Rows from block 4 of the encoder of a small image VQ-VAE, named by matrix and row number. Rows with one number belong to one neuron. Each number is 500 + 40 x the weight over its row's rms, rounded and kept within 0 to 999. All counts start at 0. Numbers have three digits each.
After each neuron's rows are labels from the 100 images, of 14848, where the neuron reaches its highest value: "top examples" is what is common among them; "peak at" is the part of the image that holds the peak. Only what is clearly more common there than usual is listed. The data: rendered landscapes of hills, water and sky. In brackets: how many of the 100.
# fc1: MLP up (encoder.blocks.4.mlp.fc1.weight, 512x128), inputs 32-63
# fc2: MLP down (encoder.blocks.4.mlp.fc2.weight, 128x512, transposed), outputs 32-63

fc1.470:475498447480542499572485474466488469558529409568515407437447465524548432487511520447498491521419
fc2.470:467477506521439493582476454501493416558553494568499534481564469445594491482429505563483478472456
top examples: clouds (93); sunset (52)
peak at: top left (79)

fc1.247:525479464529478445475484487512465558486494503507557522517547536495532541477529444521451544442518
fc2.247:512460545523492458547421485481471470460448514518497441502420457532482435517514533471520561483555
top examples: noon (92)
peak at: top right (60); top centre (29)

fc1.469:463449485474545485608515537574478490511505513485522520482548480459566503467547476434489462541498
fc2.469:547484489444499503518479486399494466452498540494402522482439454505513417582466493472500541486533
top examples: clouds (99); noon (91)
peak at: top centre (44); top left (43)

fc1.81:471521484512555514538448499561490468598486478508551483502450492571523500420521477468514446502499
fc2.81:513468530476516476513553485572540488393452476513517498446482503482468486480546533477592550490513
top examples: noon (98)
peak at: top left (49); top centre (27)

fc1.459:450460529515600531515456470478499489493491497500526459485542475508505466493491541500518454423478
fc2.459:495469413483501493493518484541521552516497466453476545480502497453572426480546512513473549435481
top examples: terraced slopes (78); sunset (71)
peak at: bottom right (71)

fc1.263:497468517527480549519594475458507471431508480547527481504467560472500550528562538445492492547493
fc2.263:463462490530478453421476481572552484492545485554452466472502479491608494488513470467464436555482
top examples: sun or moon in view (56); sunset (54)
peak at: top left (36); top right (30)

fc1.449:484520551497531477461495439523495483476508475540549511490545516504417509493459447555496524445502
fc2.449:476511514450506497555461553515543450467473521518487485517541457442522513528507498564509529469479
top examples: green hills (79); overcast (64)
peak at: bottom left (93)

fc1.479:545452522486466535547512556489453435464520464527524483441526525499480432550521515502586519471495
fc2.479:418497507571553471518509458457552459522434515539514401553535610523575562501441542513531477535518
top examples: clouds (100); noon (98)
peak at: top centre (57)

fc1.398:479525492489444551485487482417584507481540464537559517522458574552464575528485520519564506436528
fc2.398:473506472495472546495526492481480427461449559502405536521489469504481537544477531571468506554429
top examples: dark volcanic rock (40); red mesas (38)
peak at: middle right (67)

fc1.283:391482428483445507534498489477536506514508512456493475499531474520388500487504489492433453491492
fc2.283:513512572547567514489442463500534468462461524457381474525506481428516495511509447496476439497478
top examples: noon (91)
peak at: top left (65)

fc1.103:479479496541449470525537526532504483485544490566533605474547507498516500601485558495467480480467
fc2.103:504423546504471460526467544529446496479501511516530493483509507556511388534443458527515437443589
top examples: green hills (38)
peak at: bottom centre (50); bottom right (44)

fc1.79:513498481548481515473508449423453444480491479528493478539564478479500577522514525500537529464487
fc2.79:410475417473574555485524469509476505549473492490454444531452576495512486516463444576516457503519
top examples: desert dunes (39)
peak at: middle left (40)

fc1.216:498496462472464461498596483538481498483507544466513511537513496548454560507526548452467411510481
fc2.216:536483471468401543468469525531490442526487524525489542451428530446466503469521568541464525494512
top examples: snowy peaks (46)
peak at: bottom left (32); bottom centre (30)

fc1.149:489538459515524464573523488480490418491460510534534463505516448515555499572479538452514500449525
fc2.149:567458469482508444507530532516526546557583530467452534514470516482407495546540514497536490449471
top examples: water (79)
peak at: bottom left (95)

fc1.468:513491591472534534478538549543484436439493553506533443497538487503525507494522513490478412479446
fc2.468:545497552483535455541507466466499504539467555493530494476525580447463470532448578482484558528539
top examples: night (94); purple alien crags (51); snowy peaks (32)
peak at: bottom right (38)

fc1.282:507468440534516478526465508469456411539579495491452531496552579500493502527485497528583493472516
fc2.282:521502495473533507576538527481499480469528455520563503454524542514460499533488517447419553458503
top examples: sunset (87); sun or moon in view (58)
peak at: top left (76)

fc1.137:517451497496624494493550534460502528517551490526475489515514533473571524531455520516503510445562
fc2.137:542496500536574514461495471493469487410435565541536561459487520546563510488569569597491541531436
top examples: clouds (99); overcast (94)
peak at: top right (100)

fc1.327:512512521506569454494556592487597470465543491502530451541531530521572489482506530469555536468486
fc2.327:546452573445498522492537571487514588509468461514512511487533490530524488492541522525581488512544
top examples: sunset (74); sun or moon in view (56)
peak at: top right (72)

fc1.319:463549422512535464464535475516527448511476529511506459578462465530572600536575471464507511536522
fc2.319:522463556505548446525490494560469548477516520519511538507543537563495502493460562498554426455523
top examples: noon (100)
peak at: top right (67); top centre (28)

fc1.44:511487550501538542518492499520472490469515559487535521533496517559450488510513469551544495507504
fc2.44:547481491483501427466472500580490536544474501493487522444490495446437451487472557557534499538477
top examples: terraced slopes (63); green hills (37)
peak at: bottom right (82)

fc1.286:458511504486532434538451417459499508432518490487530513448509532556512495481539530551522501468557
fc2.286:517507491467488502492553519458488456458563530450554548564517442537533493486479511409558560537535
top examples: purple alien crags (86); sunset (54)
peak at: bottom right (39); bottom left (39)

fc1.339:510497495504444469433484501462483445464475492523533482545469556494491582622479520566502437485570
fc2.339:539538531501430511577520535478479516458427520488447517472448507415569460489460487517432503490473
top examples: dark volcanic rock (61)
peak at: bottom centre (53)

fc1.428:484494484487505506479504451547464439464492557479466508589542484512521564528506587504585486466540
fc2.428:492442506531498577495489506548531562538449522433502438493506557500475511503536444569542515459495
top examples: sun or moon in view (39); red mesas (33)
peak at: top right (31)

fc1.246:500472548539478516534534473517522529470530508509450537457566493410494526503523569580474481475556
fc2.246:580443488445478478530535520489544517536485509530525464526545523491491457520477531522498602536480
top examples: overcast (56); red mesas (42)
peak at: bottom left (40)

fc1.337:447511491522490497574468488470548485493553459505453413537550530462532520565562562530544503565506
fc2.337:560492559544488521422446501482544480495529446555430506517531547436494497545526505524506496489520
top examples: snowy peaks (68); noon (54)
peak at: bottom left (59)

fc1.343:549473453455486466526530459468468534554487508509508490483446485449524503502441533586511504470496
fc2.343:630492461563479488462485530518503442504467536523464525507467420537480506531520488495533548529516
top examples: water (85)
peak at: bottom left (64)

fc1.151:457522540497568552499482458459481531449490588543525521579519540449554559518465502460488457465460
fc2.151:424504466477484463539473490603490540519553510450545585567430502533511453528509519498507525485548
top examples: overcast (49); dark volcanic rock (35); snowy peaks (32)
peak at: middle left (49); bottom left (48)

fc1.271:441485519480484503492501578424473466502506465511560470488490420504449541564491526506546513483516
fc2.271:543481480566544460480546496475495566529484503514479528560475398569503542564547472510474498459461
top examples: terraced slopes (76); water (70); noon (68)
peak at: middle right (65)

fc1.231:450526498568536478393492473425484480477553551474540491481552433489490432525528511495453536543453
fc2.231:527426474481489563512502488574431591389474489449529548443490543525510468556440483504495486509531
top examples: green hills (39)
peak at: bottom right (56); bottom left (31)

fc1.415:547532462500531457553524541514467526543553519506570497566530547527616484473559516492546516482524
fc2.415:435451456537513519480531545537552529481480511456502469513489488504435487470520515451528532478556
top examples: noon (83); snowy peaks (57)
peak at: middle left (30)

fc1.371:496497495527548449495513449459535593455489443483581504505524531508441504521527469528525488486458
fc2.371:544509600565540410549539479500525491478498571478479541521461434462549451468547450467535502443440
top examples: sun or moon in view (26)
peak at: bottom right (28)

fc1.110:480533589562513496489454502506531519421505511517486499429465507536509404503527522560489424477480
fc2.110:500452543515552494454524505502545520527470464576402435491500445586564527455502513484556506538480
top examples: night (87); purple alien crags (37)
peak at: bottom left (41); bottom right (38)

fc1.482:492417512516480490509445493487478475508494489503505480434513522517509595505429529436515494509557
fc2.482:509484559446540453516402527510501498501493569460469527526482466446518407518500547497482501509519
top examples: sunset (70); red mesas (43)
peak at: bottom left (62)

fc1.290:485466539505463515480530531475517439425533507505563469481609511605566500534515518535557487505489
fc2.290:484447546524517446520504507490469505549580508512561489540553409587548437443575553440560462445567
top examples: snowy peaks (56); noon (54)
peak at: top right (33); bottom centre (30)

fc1.250:378550498483484476437486582545473528485484514471518473493548479517471475468560453432479484504455
fc2.250:463503505521524458471548532564548498527521489537522445457563467568475457448517478524606490513503
top examples: noon (89); snowy peaks (34)
peak at: top centre (48); top right (33)

fc1.107:434501502510567518529497545620497544513496516479510427488551478481552499509510520421463510518505
fc2.107:514508485495441516504539557490477481504508472553550486508522456556523433484537500410514553522520
top examples: sunset (100); sun or moon in view (57)
peak at: top left (48); top centre (39)

fc1.378:490520497516511508455535532449459525506542415425559539522549471524597444505432458457512520477485
fc2.378:523469448460569518502556496505499547482542613548590486493477423486465497529507546552556491551466
top examples: clouds (93); noon (86)
peak at: top left (56)

fc1.227:450518493489520485630476490534510439543536491487511434492460441512534472449509484489506478546467
fc2.227:482500526503484474512461514559442564483605497508525534492494529483412538517493486512479490495513
top examples: clouds (97); noon (96)
peak at: top centre (48); top left (46)

fc1.424:556532496515504460491504485532488394433518495500491488502497537422478515467525500538507496487470
fc2.424:494470490484543492416483492515486512565511465456544503430521423460442464509469448532478462497553
top examples: terraced slopes (41)
peak at: centre (30)

fc1.120:501467468557520569534447453520558485539451457454502490441508485494453462558458457484477496507521
fc2.120:465449563509531513530465544491519498510464503496553478477545521535582483525493488460503426467502
top examples: green hills (79); overcast (62)
peak at: bottom right (93)

fc1.156:442561513492456555494472517501456436496525469479523527490533491464512513506574530539556481472462
fc2.156:498516487480556526509422535547603487559443459463469564512534525470467543525469499511453518514571
top examples: red mesas (96); noon (91)
peak at: centre (38)

fc1.155:521539538558487527524467502470561515446520533522499487510450512424479516529579481536479527511538
fc2.155:460513496483475502414538424465451513572535527530534481500471426589497568504606537510534572536469
top examples: dark volcanic rock (55); sun or moon in view (36)
peak at: middle right (46); top left (33)

fc1.412:556444431488534511539453501489483441438496473472439551529545596461486531561553483430501517530468
fc2.412:446462549467524404504516484502550474523470464450515531528542476497456364472438460502471472455568
top examples: terraced slopes (71); noon (61)
peak at: bottom right (38); bottom left (31)

fc1.439:499480438548496456511508511501503488514558561448562516527557421478483478572548505578443505490632
fc2.439:526457455556542483495484537437449474434546513519453472497498495479539513489489567552423563462486
top examples: sunset (93); red mesas (72)
peak at: bottom left (76)

fc1.276:537482473472465462539511494508461453443474507481416487482522500456465513483486472492520462518473
fc2.276:461478485501517501455440497525489522497554471548500449422468543552420526479546526524456443525575
top examples: noon (100)
peak at: top right (84)

fc1.448:511486536595535569480458421494556498453511474453542491507489476521454438544532570509471442557519
fc2.448:457455499427493511504478471536517473545449455530522498517427574434436480469511524515523513559553
top examples: green hills (50)
peak at: bottom right (48)

fc1.324:479553526407504540578493488441453406508478513486495552515500454526638459525476482565507469492551
fc2.324:475584448421519512624569425510491511483542502495521484509561494462472469502510528469539506476481
top examples: green hills (53); night (53); terraced slopes (34)
peak at: bottom right (82)

fc1.221:440471515487498530525490460440542565465541509501523556499495490486570476515545511525477495577478
fc2.221:491532479516520466493547471471426501537545550488490540473496483570506525424500509506523403484511
top examples: snowy peaks (83); sunset (51)
peak at: bottom left (37); bottom right (35)

fc1.76:452477509512464434459528459534516514488527478489569495486490512564423522538522493503481518605470
fc2.76:519528503529428468526447541529467537429499468527535514535497579537523489422493562492509455494497
top examples: noon (59); snowy peaks (54)
peak at: bottom left (47); bottom right (27)

fc1.130:525402434542478496477491471511533481498505518489532514525560483466488453558534573489482505462555
fc2.130:536544425503480490479435518541493500591517497460470608442530471508474535546503510571522557458455
top examples: terraced slopes (86); noon (86)
peak at: bottom right (58); middle right (38)

fc1.102:471516512567505523514493493532497554502553489499532539510533528445527415532484487539480462538594
fc2.102:490517602505498490521497444519476474451454539481515495507533469559586538472520562528497447499473
top examples: red mesas (94); noon (60)
peak at: middle left (80)

fc1.391:533536531468572395496560490478496484481529433533466507449505487424541503511579467461496458517483
fc2.391:492482502540501446410486440566548515527564494497513502530484477597539510514432458465513547468589
top examples: night (99); desert dunes (38)
peak at: top left (61)

fc1.301:560438508567446478533537461485545473438469486441441529511523496489537545515563530500545511492498
fc2.301:444484485537492509534467530508482552503529485517453484477442542593476470497459491534545446536552
top examples: desert dunes (71); noon (64)
peak at: bottom left (65)

fc1.392:493518564484512532532476454534482530541509480539565402469571465545467519526535460504530459463469
fc2.392:461537477525522506506478474470524494506556526459561499563487472435424502520490448463468468503593
top examples: sun or moon in view (58); night (53)
peak at: top left (47)

fc1.121:539495507526432540477515515545496419406519557537513498534460520511474592558570485498459519451531
fc2.121:494462433534521554534570430478486535496518547489468492534511460543482534491497635516539551534476
top examples: dark volcanic rock (55)
peak at: bottom right (74)

fc1.190:549485537510521569525533516439470473516493523520539541499500502444511525565503569404518468493459
fc2.190:559499481498575525521534472514487536522518544530477499523528477545501551551515543474525550575532
top examples: green hills (81); noon (78)
peak at: bottom right (99)

fc1.483:515443518513486501523449445516504508449493528557496475510486527551445568523537477502480446561540
fc2.483:515507498567502463498450470500427397449513480429439501565498483512507457522483516477447529479474
top examples: green hills (94); noon (84)
peak at: bottom right (55); bottom left (43)

fc1.69:498495471501534504509488488370545415495568511498518484498481485440432503466508480498471514462587
fc2.69:501491495530560476567525500525527538516545486574581577444509487479466482427467597535420529512521
top examples: noon (99); terraced slopes (36)
peak at: bottom left (41)

fc1.306:498473543515549503501546558506513488474512491577588496466506496551528536486621442475465499444487
fc2.306:453481558474481551483439542440509467557512433530480475487447585534537506462527445508497501576516
top examples: purple alien crags (58); snowy peaks (36)
peak at: bottom left (89)

fc1.436:421523502560479494542508386430554522478512515502542550472477478541490421462552491555491432497551
fc2.436:505491438528590560558476509501463505511452521516453510515541528500524595494544449555533494411505
top examples: overcast (51); snowy peaks (47)
peak at: bottom left (55)

fc1.152:426475425596475493576565436483509462500498488491497430546494437480508433486532498530478549505562
fc2.152:542557527504543434496574494448561528517543519504527512528515515556494615588478477598475552460526
top examples: red mesas (97); noon (80)
peak at: middle left (27)

fc1.312:499477534432485452531405501435525471475455487469524496616496533523508566559479529505541464564482
fc2.312:470475524529494474537489543517431537489518468430487443508510524426502471465435557496522472444485
top examples: noon (55); desert dunes (46); snowy peaks (42)
peak at: bottom left (70)

fc1.241:546441470574532555475480490422489396438503529524544555520527526488472507570549524448467490460573
fc2.241:531545498455516573496503516549542488534455497530508611514503431456576467516533475500448543539505
top examples: dark volcanic rock (52)
peak at: bottom right (59)

fc1.89:394443531464500533507415525544517505454514490518541450518554429490472499483545436433539461501469
fc2.89:479445584477564497516465499509513483455453504549509453464488429462522483504482481534594471513497
top examples: sunset (96); sun or moon in view (53)
peak at: top left (68)

fc1.20:482549489469456526459512506505501366508511467489529536427463548555495540545503401489511504452496
fc2.20:472505527515501453592583540553476556516447457508555443517556564504529520505504501492510480526468
top examples: night (100); purple alien crags (70)
peak at: middle left (58)

fc1.229:433463470556556506497476380471528474504541463487538541511551394463554476588572498526541444517550
fc2.229:478424489496496472505531442475480495451472490504510469435458488469399576455478494488510530490513
top examples: sunset (61); purple alien crags (37)
peak at: bottom left (35); bottom right (33)

fc1.317:563515469486528495530570472458443497458480498497534500526582463445482490527527530486504472543439
fc2.317:480432545464467502478479490551447469442521466441523459512538511471448441507473439479524545504434
top examples: green hills (79); noon (58)
peak at: bottom right (89)

fc1.403:501505489527456527477472568491530486440505486454507542424451506521471517552540477501490465560482
fc2.403:516528523517449480516521498490519480580445472494480501527510469469462456475507484439580457496441
top examples: sunset (65); red mesas (39)
peak at: bottom left (57)

fc1.154:510531491479537436465495514424537441469531530482506557514528504499458484562552462561482467492492
fc2.154:485538569459557512595525493430541532476498555551504441473516494467538448520455468478480444502548
top examples: water (84); noon (65); desert dunes (53)
peak at: bottom left (45); bottom centre (27)

fc1.251:572552525533545479522529409494492446462471483494479480567509507523531499487503525561514475416522
fc2.251:450465480533479561454472510496493518462467497488504388555522571481517495511485487521557469460483
top examples: dark volcanic rock (37); sun or moon in view (36)
peak at: top left (39)

fc1.345:429551572454504542527479484554497639461471470474528559518563457562461500463545533462519449525556
fc2.345:527547452496505416515486549547446467458479572500535518493517550481410462482500523527467570577491
top examples: terraced slopes (54); night (52); green hills (33)
peak at: bottom right (77)

fc1.359:435509474460497546495481514465456519509521465458490503490517485469496505526540521440476495549516
fc2.359:459481571592489515515424427541517440440493486451535488498522474463521431485517501569477521539431
top examples: sun or moon in view (91); night (66)
peak at: top left (48)

fc1.234:514440449546437546609488535549532470470524472481508523557515520453447535515579483488446489477517
fc2.234:489454516607471545473454537484510483504430463533497521563512475476527471516510547452507462531504
top examples: night (51); snowy peaks (38)
peak at: bottom left (46)

fc1.222:526419533529522550502485519499509489477449493512448522486484536448478521571442523523496541451529
fc2.222:501529533478525403604475529467499447467489494509537496510507534491494497482473516522440628539520
top examples: terraced slopes (34); green hills (34)
peak at: bottom left (77)

fc1.457:559425546513563510491483512462487512451455515511528503518479557486447511595450472469513503547525
fc2.457:461462562486485534539400518492479498423469415474414436501444549515540525473421441525520534492496
top examples: dark volcanic rock (46)
peak at: bottom right (78)

fc1.92:508484485526513574484496562446506437491486487474534518542570444514477544529538518471539491517520
fc2.92:583474515537536464481554484494492441449436499525511555487527410539550441496509460433451570537459
top examples: water: dry (84); high relief (63); green hills (43)
peak at: middle right (40)

fc1.314:501505510499531429475495500432530466482493506515515529563466511476492570513523458555480515449496
fc2.314:441498494524463427480547518497440524435491471444535409463586496463453462513482563487471501492514
top examples: water (80); night (53)
peak at: bottom centre (33)

fc1.36:500539498485566494542500496550539480433471543486475428501499476525525523484478569422429473503491
fc2.36:525465455482448505504445601486574487594484496540437534407451452527528503430469472508466446542496
top examples: sunset (88); sun or moon in view (25)
peak at: top centre (43); top left (40)

fc1.416:429470556450460545446412468505518443537558520512522470454475557543485505461493490484552500555480
fc2.416:529507468502443488494493524564507521489528425476494502438508494526420590493464495555455446531493
top examples: clouds (100); noon (98)
peak at: top left (45); top centre (35)